A small multi-label image tagger, trained from scratch: 395000 training examples.
Rows from block 2 of a small multi-label image tagger, named by matrix and row number. Rows with one number belong to one neuron. Each number is 128 + 32 x the weight over its row's rms, rounded and kept within 0 to 255. All counts start at 0. Numbers have three digits each.
After each neuron's rows are labels from the 100 images, of 14848, where the neuron reaches its largest size: "responds to" is what is common among them; "colour at peak" is the nearest of a few named colours to the mean colour under the peak. Only what is clearly more common there than usual is listed. The data: pen-drawn characters of a made-up script with 800 signs. In brackets: how many of the 100.
# gate: MLP gate (model.blocks.2.mlp.gate.weight, 480x160), inputs 0-159
# fc1: MLP up (model.blocks.2.mlp.fc1.weight, 480x160), inputs 0-159
# fc2: MLP down (model.blocks.2.mlp.fc2.weight, 160x480, transposed), outputs 0-159

gate.153:183086144125114138129133104119173176043167136139158139151071170066150151134099144160152101110078152140130105097088170102128121138162157125103083177112123149103132088131055180170105169118088152163136159120124137161131150067172134116160124109064099089152120139137121074154103098084128132125161116074072157169124127121068117162135126094181110110145078163154159073145111114114131066135067138136174210149111113103115094143149132129124146161123163070169072160125162109159109198139102109
fc1.153:137130059121107117124167125129111131130155142099108146148153155102114202185248095119128091127169175155101139098152133107163049111104092197143114116156182167156168134134141092135147108147140078167120099113134061146168104131129145098085076128166133157137140137132084098169092037203109148129094116081106133154160096122138155126145106130109132071126116154162175152127136115094101168120085118118124085112137075091172140109157162125140155111126122111108153098205133130173081075158099151
fc2.153:125128173131093119090120191188144153104046110199141097105092180129108151148110152146090154190146125135091183227121062091122078128123170136180056108099144087112146177115153116146139136143076143170095193130153116107101161116125111120088083072112142093103163159135134174146129075108090157150139090092134171117139100148113133118123153113104098109134163153089186150130164091146136139110117112116151106135131128096090151143130124108157112149109121086142081182120207100087089129073083130
responds to: dark on light (97)
colour at peak: white (97)

gate.225:130134082109192147172137119083155079110177102135135076150086092122127176147095158192112074147128093153183152147150162130075098136154149105100135189097121171160130138175140141080114126105131136105134164177145128132075110123094065061147149170075134092120170122083116129079163139124119163112134133053204137106150193145143146120151119086110118132126185106141159111139071157087071100114120138123106148047045126161148190134114146165155131131102142112098167126135146135093103127074117136
fc1.225:128122127155123112142191169128155146116180149128070147141200104117141123156142082103083136130144109144140091131139105083105140107163103135096131141174157124136187189136157120062124182074108149158135086120111087166091122137138105121117111156143176138121153114119134111146039111133142142106154118145062091109117071115088108177193109146156113117110110056126110177069141167131129140168141100119093181125098143135110103147066123165108107050097118187155105129168143134128207168193202158
fc2.225:097187115132093125171124127126139168139106145159151097111139152099058160163130122025159155130121105115128096184151131114129160114156131124153091128107172132156142072095151116185144194144174150051136155182143129140131145154090179171145115121148121068183163130101123065086143155126104113091141139080096120151074115131207113087133172094109125155095125123174129133154103150141133100135146128098110122101092110147158156057119114114202160154121076183133087072196109117156123120078080136
responds to: thin pen (77); dark on light (76)
colour at peak: grey (37)

gate.249:123120112105202119131086126120102141139070149082100135233111100141096139092116131091107169161145182146106151142076143170118095126164116112171110082120102055145102104054194118094098146118149108127128140119202118102127124137113154113161141103112148177069154099101109167173097128108045129178155103141119117119136069172117111132130110120173109160131158097110130140129167112178123080110137102094215191124089133150123084083111079076162144117134107153145113151160126124153147158175093175
fc1.249:164137156139120127128122136120109097113130055125157150087190044101165212129132136159084126126116134128210142100126135102078167189186155163104123125187144116111125120170130128160168099119107119100093089051076184146127094145153114149108140167147116096130119199146116170115144126078157113081119133166131139087157108117143110095129164132112137146239169159149144139080141139095093135108130088126102140069116130160146155177128088142106131093151098121125073097137070127155134104075189107
fc2.249:139081080103069168134165173056057190045127095091101170128089146137067140157139208123108124177101132090149106177122115086131171071136119145129125118106119139127170112204151138160133068137095135158150163088105134166112117164104143151130112120178141125142158172160111140117135096150109158139135170093177080149184148153113111090104122152166122124092093122174133128117136146108027162185112130126088129109053135132157115116120110144140130118120125157122134175159143159083123162168093085
responds to: thick pen (63)
colour at peak: grey (61)

gate.256:145157070174073155112095126163104084164105182133127118092178140167165088125149145168127165181175113109087161161105111067112163131116156154122131124125087136167144105067146129135113089205134114124188101139151139087081129125107107118108114128170191121117144090156144054096123157116127105145144105135144116107160099227115093135059191148163159077112149095162149156182130098099159168162127134142086093120103111092121101079121120115173155102104201131093145134090122121122141191080119089
fc1.256:146102140169102089077133058120145196109132102128107067160186133088103172159094067087129140130139165127133077098117130093112139150109127169116139179184133118100106146136119131056142093109119166106098115125086104179166100154184100101134142128121143121087123061130128127082099066119138134156140135171111129153122146102148136151185141166131091110175173191158106144114152114115140114146155147087126048151138175166198136079121124083093124159106129181124059116176132134078177072169103095
fc2.256:079097172094154107153166143132095130154158107143216147091133137085077107072135176118078093153141139163207127080158101149145048133161096115130114116120135121098142139135132078087153160155092157132078155172143161066112164109122122093105136134134102154098115093171114093127137070104060120135114150133211155095132127142102153164126146126114171117145190113165148088106074097103125138127105153129119185198055097075103109156133108129104135055151127176140162123102086170132102097152129129
responds to: thick pen (65)
colour at peak: grey (73)

gate.268:122142177117082117154158224143120071157106185183124129101171116147091090153148096140154134132141126159106149112040125104118112117163130105121137172141169107176177227036149121109104128201120177137091129172161130157106140107132126105128189168105099150134109103123081130151129087067144188181163129147140157077146104097126120098112149101150155121102119081143121163133110103167103115178151127168154151122117140135161167112167113184166085119093170145110177098107123107145171123116121075
fc1.268:094153125108083179147174183175118158188120145123091115202106099150147127153111099168154123102119137141131177127102146113132096099199101109150178099170195126106075176073175139151141149135150113088178110076166078055121129160185131093132167086087126170124056166143107143135156099197078139126155122131126117107116133169137139138166142115094153117103186080134110078117129132116137139137088141196163125182137122133135093114090146086110127135132142138017101124151107115136147148108120095
fc2.268:141126090153151119151165191105133142139157136092120168133183141101132140120108131092150112115127128143140147119134176111139132137103147100097157143115151129103144087061100163147105148193122144132137143193104157105111173042135174127101090169073087127142106153154159102108142097144193114147149136113174109137116051188111110150133179158154147105139169117166055174091116150120090180146150207166114099097069147093174118120099066172133100090090155171090075135090130084131057128096119179
responds to: dark on light (80)
colour at peak: white (79)

gate.61:146079120115156172127198155144136126082185155176089161112146100151096076106144164125131117132078111106116158150133131078157116193065119140127073142126138122132090130118105132138129149166138128156085160123124083140164005162118126157081149151139152130121110136175087134140153110128137232101174122108129090113132185123100134104132136085155170177164183119163119148117116168089073176087078114109152123133158114104090118163140163099177189127104152153129125165087164102079104171095093157
fc1.61:107113136049108201121130113146226155162135147137094131133142108088122163159139108161148096149150071098149096108126135124111093099106112131135126058215073125101061087146125088170151120069166134131162148172120147124069122112092125094144123118169112077077128110135175129111125151171170081113072150116131177199130162153123075111142128123140118087144142167076138147084186160135134127106147113186108152093103128114173084119132149079102176116101135146090137122137167112192134083181118135
fc2.61:079128151176127127118141128123111204113163133083102133110161141140132110152135124167144174159117111115108080124176129130133116107200192153151145158184085101128073073174133110149147148130185189061093147098116179130147091109132124099144145103179175101089142148115130128096144158114149194117154096117054155140145165120181107139126157124048111124178131075078125122096095096078191110121178125137140187126093095124074165144119121098129090078087118119108151125134082167175123100081173148
responds to: thick pen (65)
colour at peak: grey (85)

gate.309:077161103152131172134174146137148146157100139168095119118150130062149155126127148135148104123139136131067100080097075132097093163177146080154126153157132108143150108162167156073069086104112143136175063112158114115142089119054185112183118196160139159129152146171079129120175148081134091100118160121118165121182119085079136044138124123171113141124128081117160127100113141168137143121135156189124065126105120120047149127082132120074074104149167089144161089128169145167140098095174113
fc1.309:133082127118162090162088124123046149138134085138095094050124121134115090182116074126141163069119132185130137120119059140147124125061169209141156117137100062099088117124134159178152137166133144120077096112143141112094098144104156095148114087084052140107141123082078138123165092147122136139122097163076133132110140187147137112097162139076218122119152099192076126162116109160122110143118104074155117125096111132150155132119113134101172148163113061141122121126164143130204140157170112
fc2.309:087140162153073093133109097161141125090179139140167097115152083149151187118126160134098189127117125155116123100127115178165094120187062130073138123159153130076115139119123083133169159159091174145101104163138122208086162105164127117157128110121183157092174143101123153078138101136121111091158063101122130174131137146152128131155115055108095146151109156161164154218107100092137083106152124126118114141077107165092170120055137170060113110164051136182120140174159109156153141119150114
responds to: dark on light (84)
colour at peak: white (84)

gate.114:167163161147156170124134114163111130133172155047126160094096103091100107064159125113172153124135173071106157106057131124191152114133100144142167180166172142146120147097137157090171155062120146129170144119062093168075125149136130042116048089130094104130086211155116083140161130120114162138152203111129131162132106104093178139121136128115157110134124086127092176133094143076093146154130147073119088130125138099127149191145096132104146101093139078080145106113119152106095160130109113
fc1.114:119157095158093174090117105124105085126123094167209110122148133102194101167094172157074103118146140170104115166143117107134181139132150131090067113141139112096092193117120189123154089139173143140135140095178186036105187086113176131137176143097135148128174148112086163107092078158119131108076144094085141132096125073110073145142093109157104085119162167125157132149201149120106042122126134143144121071120135118065156090164123160116105135146140133139163139128118153066142146159108105
fc2.114:094142164133136155184139105101114214156155061143110100140096134108118172192125148095101139181119109130055108137162104128215082096176153116188120079146142141206096143134160190139129080129176179150157148078162109099144107124102163146093077171132087132148178142124107085177124151112135113139122183067105092134149162128177153157123099128093110143092122122133115094158103126091144118133150173121118144110144182130081105103158152156124124089118075110117099094115170117128129108165163216
responds to: thick pen (66)
colour at peak: white (99)

gate.278:141155095134113151164116146087105150124125124167120147134060134148134164153101124088155109131141090142095135172131136120177119049163114115144171083134128153150086180161127190104092106091179119174158134119169109071162104094139194167166112203191080145141129082072127127131154121166164199185084073128153152152155167129111156119154125129134119112147141127149163140114106180102207083083143134079166139149080137092146131120160107113128177133035148114103102094059155149134128116150121113
fc1.278:168077112140104071107120167114154090196147152157077130144053133130138129146071112076140180123161131157113180135130127092115100047109153088128141125148150124063078152121102118109134070162166147135102137117112083122148106125127178146193138134083086146185154097088126142063186179154127137190102130154160153119198129101137069126177150135144135164133155092167132129113142176099114136114150150094142130135103104104190177123130106123171112102122137080134120122046196077143162142133103098
fc2.278:124127130122149152089132115156065151144122148155089083141117165136181137097136158097077183124138091193173134113198164140128066192064115167106152081143126086186141134118101118094169044141096103106147159156114121186111156136148160143169159098150151087146093168130154130107180109140156175086097099140105182120082159104140113145170163241136104118120105160099100144133126152090122112132121148124144124115119126141106149161125115181142149141087115134130135106103081131137150165196059198
responds to: thick pen (72)
colour at peak: grey (74)

gate.396:142145161103105159116126186094103079128117092148081070083148147111223077170122136141078161105118062077130126116116138197126129131084125136138108176103089122143112132144156151099138085110164130168143089152155193072151155186142087153091115111065116110178169145149109156115145156080102130170142139144120197131161125083114163080173145120092128161148156139112150155159150110144101137083179077138121104124055056107109170136112110138131104130179073077135115079089094127125098122145117093
fc1.396:138118120158072124120153146158122138139181166146166088165127076179106099119140121100097116150134072156084113130148112072120150133077068145125120167131117099088178103112145090079124159157104111114108139102098180143093114172090152165141087160146128165141078150166111150104146180144112148147173150135106139127123188070112155128146135115158174138048136134171082154230140159064154138175157163114103090102133122046090136094139115114102068123166067121163113109137152095150168121091185089
fc2.396:111123052173094177140162099151130093104093127179137133133187092112122173172115137084082128146098065112110114094151178081149092123186105145139174144094159090117102053154130232151154115145165157138147139165209135153086096141084130109158173119116118133084163125108075085132113171130091138136103120176124163115107117102124149160095139089121158104188168120091112093128183133096100140100134074139151109138178142153076158117139165102121101117160198153089107123130127126152094128172168162
responds to: dark on light (95)
colour at peak: white (95)

gate.367:093093199156147089086157116078127076104150139087128091135143128126105126114141107132155082167140108137145143091189165137172113158125127135082167147156123154139102156127081196101101124191109131040130082151116146138133116118128114088149211205179120139103068112051111150137168107121157121069124162061113125165180105089147124108149105088099108128101083144142112113167088153189131110155203084088077116110122110168107148111137125144141136128061078147159143126130117101098143156112144086
fc1.367:110119115172113087137128135163089080124102144088150161084091136164120119121086107096118101106164142120113131105074138120114105106080146074187150124170160185114026143161148149152111141170164181152084141094167162153139099137139132166154179127170095099141202086101072138159091152164122160098137067098158144134176090106112156087150122112133101169085165128164128102193134147124168115148073056123129134132095087162135093139113131116144162168115056161127147113169056082124135162110160155
fc2.367:138140084114156082142068174146116117169109119192139083149105157171172102132150117103128099126133116100076131129125178091094116115170081144144153111156089130147139100148161134180096171112143161064100102162077187165112109142165073160127090128128151111131126096074108109130124074153175161145085110119138111111139154103141154056130119134154123162158152083107153207110193145137091163178132125184119112138108098173213107188121115092111110069114098135152136140132121146126141154147019092
responds to: thick pen (72)
colour at peak: grey (66)

gate.218:113118134098127065086147127126109099173105083101112118145130131159102067119126128158162140108093160112097097103172192084108162153084162101138126166107145178146114149128070170097133150139153089113137126098178148178121166175107059102170139158120076128045145135110114164093106131132082150101151067103108139128138143101140180118105110114143139123123098128106146191122102191104130229138170144093084130085133121203056162154105068126117093130138125207171113121136127158163143145163172111
fc1.218:184150119092072099138167077165111116124103114122123120168154118127167103154128121130105122074106062124105120184070093181099121132125146170200143111168146111157128119152170109163120118123073098115092063151111115134127195098143088153103097147128185167097171136139088079071136158036103126140173114137199082083092094107158131140115136133102103137122141131133109094139113091120112186120127083103141148173124119115162104144177133140245125118156204137102109108088149139131154084115134119
fc2.218:142083154128135114112083081129122080188175137103112116142162106104130128147182162136148062130134089096120102128168104097093135148157196119173059149144121118074097106139211111077152138130104055149119143112130135088182075157120161129143157111121165114089171161159057132082158122103176094147203151138140152151135181149149165202129140117177097095106087174184163098111145139099116059085170150160157117096106099146107100104151079127096135123139121104078158111117134119137178117129098145
responds to: thick pen (66)
colour at peak: grey (66)

gate.235:111143175157112112148050060100127208137127144098121111148140116193193164117142141139122180106140169124139122158114135212146144152113155167150165172144155108111061142087076117123096096083122148149150142105110113132118155144109111111193177109166143103109144100105182100097097147176143144129147156173145116062167154106134070112191152144111094097153127152152144164135135109156132124176080131090097156138128164133137094121109133139149093147032109116118091154094114163021158112155090116
fc1.235:140177129150058096151110097144141170125124142148099103123152118138076125132147120088161080095146114030149065111159192134066152160128135109086142135151073131061100109069140093189154152155163110136110174120182072114176072102171118108174132071079109149128117139120190065145117151153094148170120091129129126115154095051198093139117137141113087162120146157182158127093142110088126101101186114099145149084141160143148123119168174111175141129100126131156101124105117124088118160150136144
fc2.235:134193109149118091148122121087176124145172182174114115153102146056126119139091166085103133095155160142144119131159191146117132147124107166135061067084097150078113168109105116113094124111111094154161067148140143131073151124102113160103181149126098095142168093169186129094053151141167136147056115118111082092152170133123081137121153110138138126173123160097113137141111071116152112123096136138103117154182161095186080122165110121183182115086120164059214142107159135095118082141133095
responds to: dark on light (100)
colour at peak: white (100)

gate.404:128121182169145122119130104073144169139090156099168152117158147101119162096100134119144147140123099129154191111140106185143076078178120091147160134139103145128160161070136140115137069135103123098135123190085095084158167122150095119126172141174121163180133127104122105133055109145120120155101069152168098148112112160119062195192082105108154162116154241130162103096131151108109152116170155097129108115202131155120131141101100054204145125102142175131126116147093096137164137160082112
fc1.404:125151061072127110173133148214108100102088091131085153143133148118138076148166125095099095139129150163077103112143109067150137103121129094110101103161124147180110109224158135125090150149142162093147124084190159163124138146089164136149049136170142126056143105090141146134184179125135114118188119135137117139097118079101195081083130108154117130165092086123111124162131136089097137071124112172142129114097147098127184140156173147050126145177110111093156164069113162102132151139136089
fc2.404:131182090122156125149117149123131132138120123054115081153093119080083121173127117150117110106106109133096121114176064168140108128155167185186141138120131154070100180128144106199123130127135078177122070132126137114177088143097134131132104134166131079134157163132128119124139158117182162110073164067072136108138097200130168080141182113171167084109160166136100101094081162166142129030112100156120168131163107126179125130107076114125077112142093181097159104118169110144089099070096139
responds to: dark on light (95)
colour at peak: grey (37)

gate.130:137116204113134102140149111179158080113140182164152114155125113151142159153138139128124146086094155127161169074174128126140083143154204132127114148123067191153169089107099116161118088128159125070101138157068149158110167116161105079131061135121110122133078111162122090137151158140155128077146082132118138142155167148140140176118141132115197105194126117135087188160144044098105101086103073145113121130158131133127174061122080165194141141091140158107145133111058088104146164073114105
fc1.130:148141101113146150137120145111145123175133180121115091173124140144127163152129151089104158132168095111066129086113088112150140165137093156148171124121132169139117123161129066146150119180091091113092105176203172108079099162141099102153171104134114131099082118141136092117158137100238142164131102157113094132101146127108098096098124091124156132151103082070091188098133039114140094102137117128192145095125102138118133154090111134100102153094239095133166161144062118060111163088152097
fc2.130:127145114187138185093206110129091146139144112151134140117130145129094094108123103143168148075134081133170118156134115159137144126088119137164146133141104152097193124165149137179117174117145086131142182133084155078123117117078111143095173143147108131070074079135087174116132064126165150140182048174125093113125070142157089061127167077125132103128184203105111090130150111150105144162127127151119159092153093093161200141125187134175132158142161094090149111192121174118126191135117097
responds to: thick pen (81)
colour at peak: black (86)

gate.186:159170177131058139101175136105108120121131117128135154160199149087187089076159162057145165125131150080182139137124128157122073139149101125112114146125084140135197149137138132055092137092132120051121124159081117146144188055166143126157155119133172155149147143138158176157137074086136090130172119092197119117213116104119114123096172072102177155096137134140119149134122087093123148185126130152114135055101127122093142176150136146129187102095182097154149122124121093130105107134160114
fc1.186:095129123129134116128164172129112154179176103102073137092128068156153151082174095198111130147097123173108081117134101143154134094109122214081115128108142112144153118094068098093177127079143140110099171150136143114085102146110091113106134182130170158163101113194095123173105169145169158135143050119074164117166124162096154139123148136197086127104164166072118109114091142129132139197107107053151111163155181139123100150075077116112129125114132183124144116136140170183145107136171173
fc2.186:105120101170155117121144140127143143167094155124104137154236098096169127150176160094121159157059202088140105109132080141148167076115121106176078123207074109118146127103095117086136138103176112111127193148078139106136134081175114153158091064094166133128141108072099150169161082088126167137195119057129107167179127084153128103140094151140076113128129143132070125127100113092092177174182138152130132116159151117123167152164154131145190125096119117137135104116126138144102094128173151
responds to: dark on light (88); four strokes (49)
colour at peak: white (88)

gate.173:082163133219149178166148147131126118139142136131119161146162177131156157086113111124133073116116100199135127142097186089044105080158069119172098145122099066157140132118114171068104179108132134125112097113114167175172133101153157100108108118118169155130134096038124145114137200101164106085125136129116133094123148165108119127149102136118109105133099123148146188176113101085158192119094133182119131163069099100181081100115152137148123156176104107139094151098062084115121154131138191
fc1.173:100106081204083105146149059071104127101110087094086120179148152152131115130149103128217150184096083127106154102142168135094149126157137144156093151184117104134099064107143061111158123084129121179176157116129132140134138134159098101174119127156090197145134134143113123124173109116111085096144155073126079066096131077124166138121109120138171114131154182129163076089039132098150196137132143131102150177163140108154140125149082052134134196180104148120143103136135119126112125145132116
fc2.173:126128082123158100174196169172143098146114150159151108125087136169145091163103141119105138129095120154123184098112096153088130136121096132134180130109181160080130073135116122112128120100161167069135201171095172131075108120130096114176098115087101144112073119166125174123092074137147147131072109149100094186122089182123212099119173136195169153105095167137179107136153163164089162152215167169141140121141160087167195145104097097128088140116110134135158131081132117144110156150155101
responds to: dark on light (88)
colour at peak: grey (87)

gate.474:106079144174146129069127119186109110150120159089117158094066110128199101104102118136124106108153139138133128087160116077154086117078149132089155156096181112049144155103109096182164107166150161140138109115129077120128154181162127191146084081114173090123101098104120144158161118111105137147074089092115154129136125187142072157180097085105135199096161098135114191075141156139100145157122168165125122069135087110076101166024129136112151162124143132111120124135131132155120136074126080
fc1.474:134155179106134101101115136150111131120141097129136085107142119156108158124181134108135151151093137140136116116155154129140043139154090110115152126175151122121111074171140061114176071126109099176116096141105139085071101136095129127120190106086113131114167225216078066185150095140159174127151126154128133125167105129101149081147136126175089169179125140080125195142111109184123128090170100124120220215129148093120125111182165134105126145110142123099125078113131093134076121145103109
fc2.474:120108064126123094146160144172081144150135116139182086152119174121091154133139118145070101097159120138106077173119172108199094144174166138208124158113131135134147086140127182135042079124176154089120143166131136155090136116119103151120162133108173146141170154157079146168108105109142133164139205083126090126110079138179171129146116098127183209151118120109152137114118050152141072149114062125141197184119104099168160153109100077100171145106109130103119134110100145097100100135119124
responds to: thick pen (66)
colour at peak: grey (73)

gate.214:076129105167112123139107128165118205207101120136099110134088125144116124076103096142192129136091146154172111106139126127118179157177118130155081111122140083170135122137116147128143061142133191152170111107125061123113162131149156197122100132133152161165108109129130067138144099125155098166118148073146070131176157070085102148115128092130161109202140146127130139115109188106181143165171168088156106149151076160167098165124139123115135197127085154116076184101200153110067155158153110
fc1.214:104145118168210114132111150186136145121104117106116085127112073110145207142093160198223091168131120133116091115136142079134131223114131148053166150158135091142132111122137130148143130158104114118107076166078082142116162117109132192095076162188143098132155168120142107161122129128110098110154146133131052116083145103123088150134117201185105126101082054140119171133113127109116088174150143084147105093122120176142124116111110169094162144103103139135119112202160156152117109114152109
fc2.214:145131115136155157143121150170175126131132089096149118133188076181122120105093128101064133092145128175094145161122130123122141175234106182105087143094085110139129150110142106131154162123169176182100130074129210072152145068192119160106175097155110131126167084124135117111149173148065079103155108133177120114143126147133122151123097120161122112101159129136188067149106112191164162097130149149157100094178154157119113146147208118119140123113160187118129152108107101112114157056119075
responds to: thin pen (74)
colour at peak: grey (48)

gate.199:144179091158174076110053096099131132142100119149125183126149156132149120153144132166191159171091103127133134187077124096155112081088116119144129133197113152083092091151129132122138114107150129101114070116108106111116161125129125064141091095161129057124085159083121052151106139116097148156140208192171079100199132160147113078176166142104097060117090108147156142161114181110158166116088174135107142192112147133149155165136131156108110156120184150110078139122150114158103156097130109
fc1.199:140060127110053106140146070114082150071129097085047085135156110167157138127095125163113152095140117128129109143101094193078177139144179129123132145145172065160207162140143130077117096187082143129168104136163163159164146154076137216144144186106161203107160128115113147101163102126147085074118064116139151114103133119144140177135099126160154160091135189133099107141114112112079148137149156169124121145196111113098108139129131151180165118103153158119146123130139147104141100125117077
fc2.199:162137169097151059122128107145168177168149094114172135103140170161093097121164141106078161107185152103166081163175080157167138060149145143142138061058117119097119138134115176186127093142114146161135134167109107104153138110144182161098059165087129125081159121123059081128151098139132161127124121145096175157140132098114159159130106191169180144083095129155159122127096120194094137130136138181080091152098160068091135138104126134134123154130149111124104129184073104073120156182105171
responds to: thick pen (65)
colour at peak: grey (37)

gate.326:124094166122162121094149108204161081109139168137153130073090091091163064154056098048094130160165099119198183170137125129129133102113130113158155140125112121129165110096123126151114154131178128080116140127122099135122149128122158132125133152129135130090129150163099165101173109076112160171155116159155183152161113158173077108118189120128075037150190166137110088129110062131164124121089120152105108109123164088142090167097185085063128115097169124181111180134091132096105139141099090
fc1.326:114132108139087095104102124117095138185174096134105126194135143168153117128101171137154132147172143073130132098091118103158092073148137199107092074139098076119125112095131132113082185165098110132107151102166152138129099143196061140173118179145109078127123109118125121073079155055169162160087134094094096180166090179101139112132122162101208178195100146156080101118155126105196142094145168119172119105137130097177163131144127143177163110142131126143203149116150133134105117105099150
fc2.326:103084140127117107114092076201110132149171195148162099150123137119123075094115055148156117161134161124123126159158097104113102177094111139128105111090120149120145140088137173151145134083109096098164119122135142114179178132147147117091162206187124121152145098109073077099127169109118121123126080111160215095119135117162145116142133097185021164129143117095066125103091128111154125155077091178108096189158120146059176145190092109135157075082154159134155139135135134111103121116097139
responds to: thin pen (80)
colour at peak: grey (69)

gate.358:123138158079067125114150078188114054121117063084092084119130082097113112131110116146142149151157138131103148119066146082071170172111093118152120132166104146125193110146145117133113108056136096150137087187069166135107133144160158134134143133154161152128076131174100138154117140073125185063169168142114195125138112140143132154190177084099116203126103143148152093149092157144129151103182152147139106147194156096133137141199132096166075108141138168118140101116111057125121142129159152
fc1.358:117126117160198136067089150188069116088191188133122125112113134183099134186130178095128129084137115090131120091174078100185139101106093100105130152056149092135098127153134103074165139137146100166158163095125097111143210131098074086126153062147115176154171132126159134104135066123166121201156134127154091153105137126143147120081068116108164112130164071124129129150139093116131094139107142120075135106077092164119149155063156121083166078097132122120116150164163181106106119129127118
fc2.358:167130182170127165112158119178163080101147119163142077135187096074151173120097116147048082155151114079144123106158195141110168082097145097145153121103109078142168177207148142168132202095129154138093137139104132183102120140171130098075115082139163145093116124134096130132140114095137137160153102130126137134192140168155173076128049192115069105170118123131124151143120105122120167128141101120144125145121179141079120133097134177119113153196158153156152075162154110103127177163080112
responds to: dark on light (88)
colour at peak: white (88)

gate.125:096156075106132114108088158121145156172099106152161120076140140175088134162134112094116165133098133115186127103097111156111105132085078170121148091050087139117080119173148137133086163153123035099159042091110159096086145136138140108162105145112113146206089116133165111146134114133084106080154160194143089107121116148084092077131197110134082136125133126110151113121153166074102083097096149196095085059095153146156136099086063087116094115109154163142113125139138096129089140139130110
fc1.125:118132108115199135125092115153115122113150131139116106113136061131080082144089187109130177054130124138148179139141158164093146079152150189086110125121118213169134099135103166132203096132083108128105153119165092191128098163088129154172148123136088095147061102133220152161159128105130180166196164159196129099125160145126132137196128072121117135176177140110112138140110163062184153092124087119124125101119129093119150112126070109128128124136139141106137100131057121103137115113103137
fc2.125:133183125122107162114158173135103095165115095136100091112147122171130142102130107112105159126151142138146131111096117152112094106151060115125106145125114140094105119166181131131130183119094145125153120112110144118160092117115126136114127161036129139169139137184136140133091101190115116080116167098090101124113133126142125089158219184123072130153121169123136105119124149159020070171117159055129101060145133152198131088137062118158108066075113169146078162104179087160123091181089158
responds to: dark on light (96)
colour at peak: white (93)

gate.22:102103140121144143168138113091157137152107114130088175114143140083116165110081156130108109198111090103164120139076056214173166087121135142157186123217149136164138160096083147123118070089127116168078216102127122167108126092133151119103150091146158153140101175145127142092117109114132123104104159155098185087117085092179113139136124106029133174181083093124156127095132126152084121111142127132145139147181135122094176121158114158097143157114161093127095099092110080140123068132100078
fc1.22:153185152125147092093156055131112152163151109133156130129147136130129172090135061126108098112101107145178105108136079141107127110142110109085115088168178126089134126145127154134146138141140107099076061143178122121102174196104097110128136206136124166141116061187126095143110140133094103125165089113163183167164144137080177093154151145153117123071158126110155142105135180114130189174107107141136146072110148168092123113072112119145077068129163131132069101189121160081126070112181207
fc2.22:118099142107114147095139143114090160130120144138151122137086152150142104152160125119135183113134127130110088096132137165141137097142143199177143137092043144156162201079131140129107080143127139180095136133114146090109180141169090112091155107162166193112112149103152139109141134120160104162089178051126154131126155088128061148174101123133116137140084114087180112129086086148123164173127098069147087074122153121134202120160115209060170164130124106109070134161079210084145164110150131
responds to: dark on light (99)
colour at peak: white (78)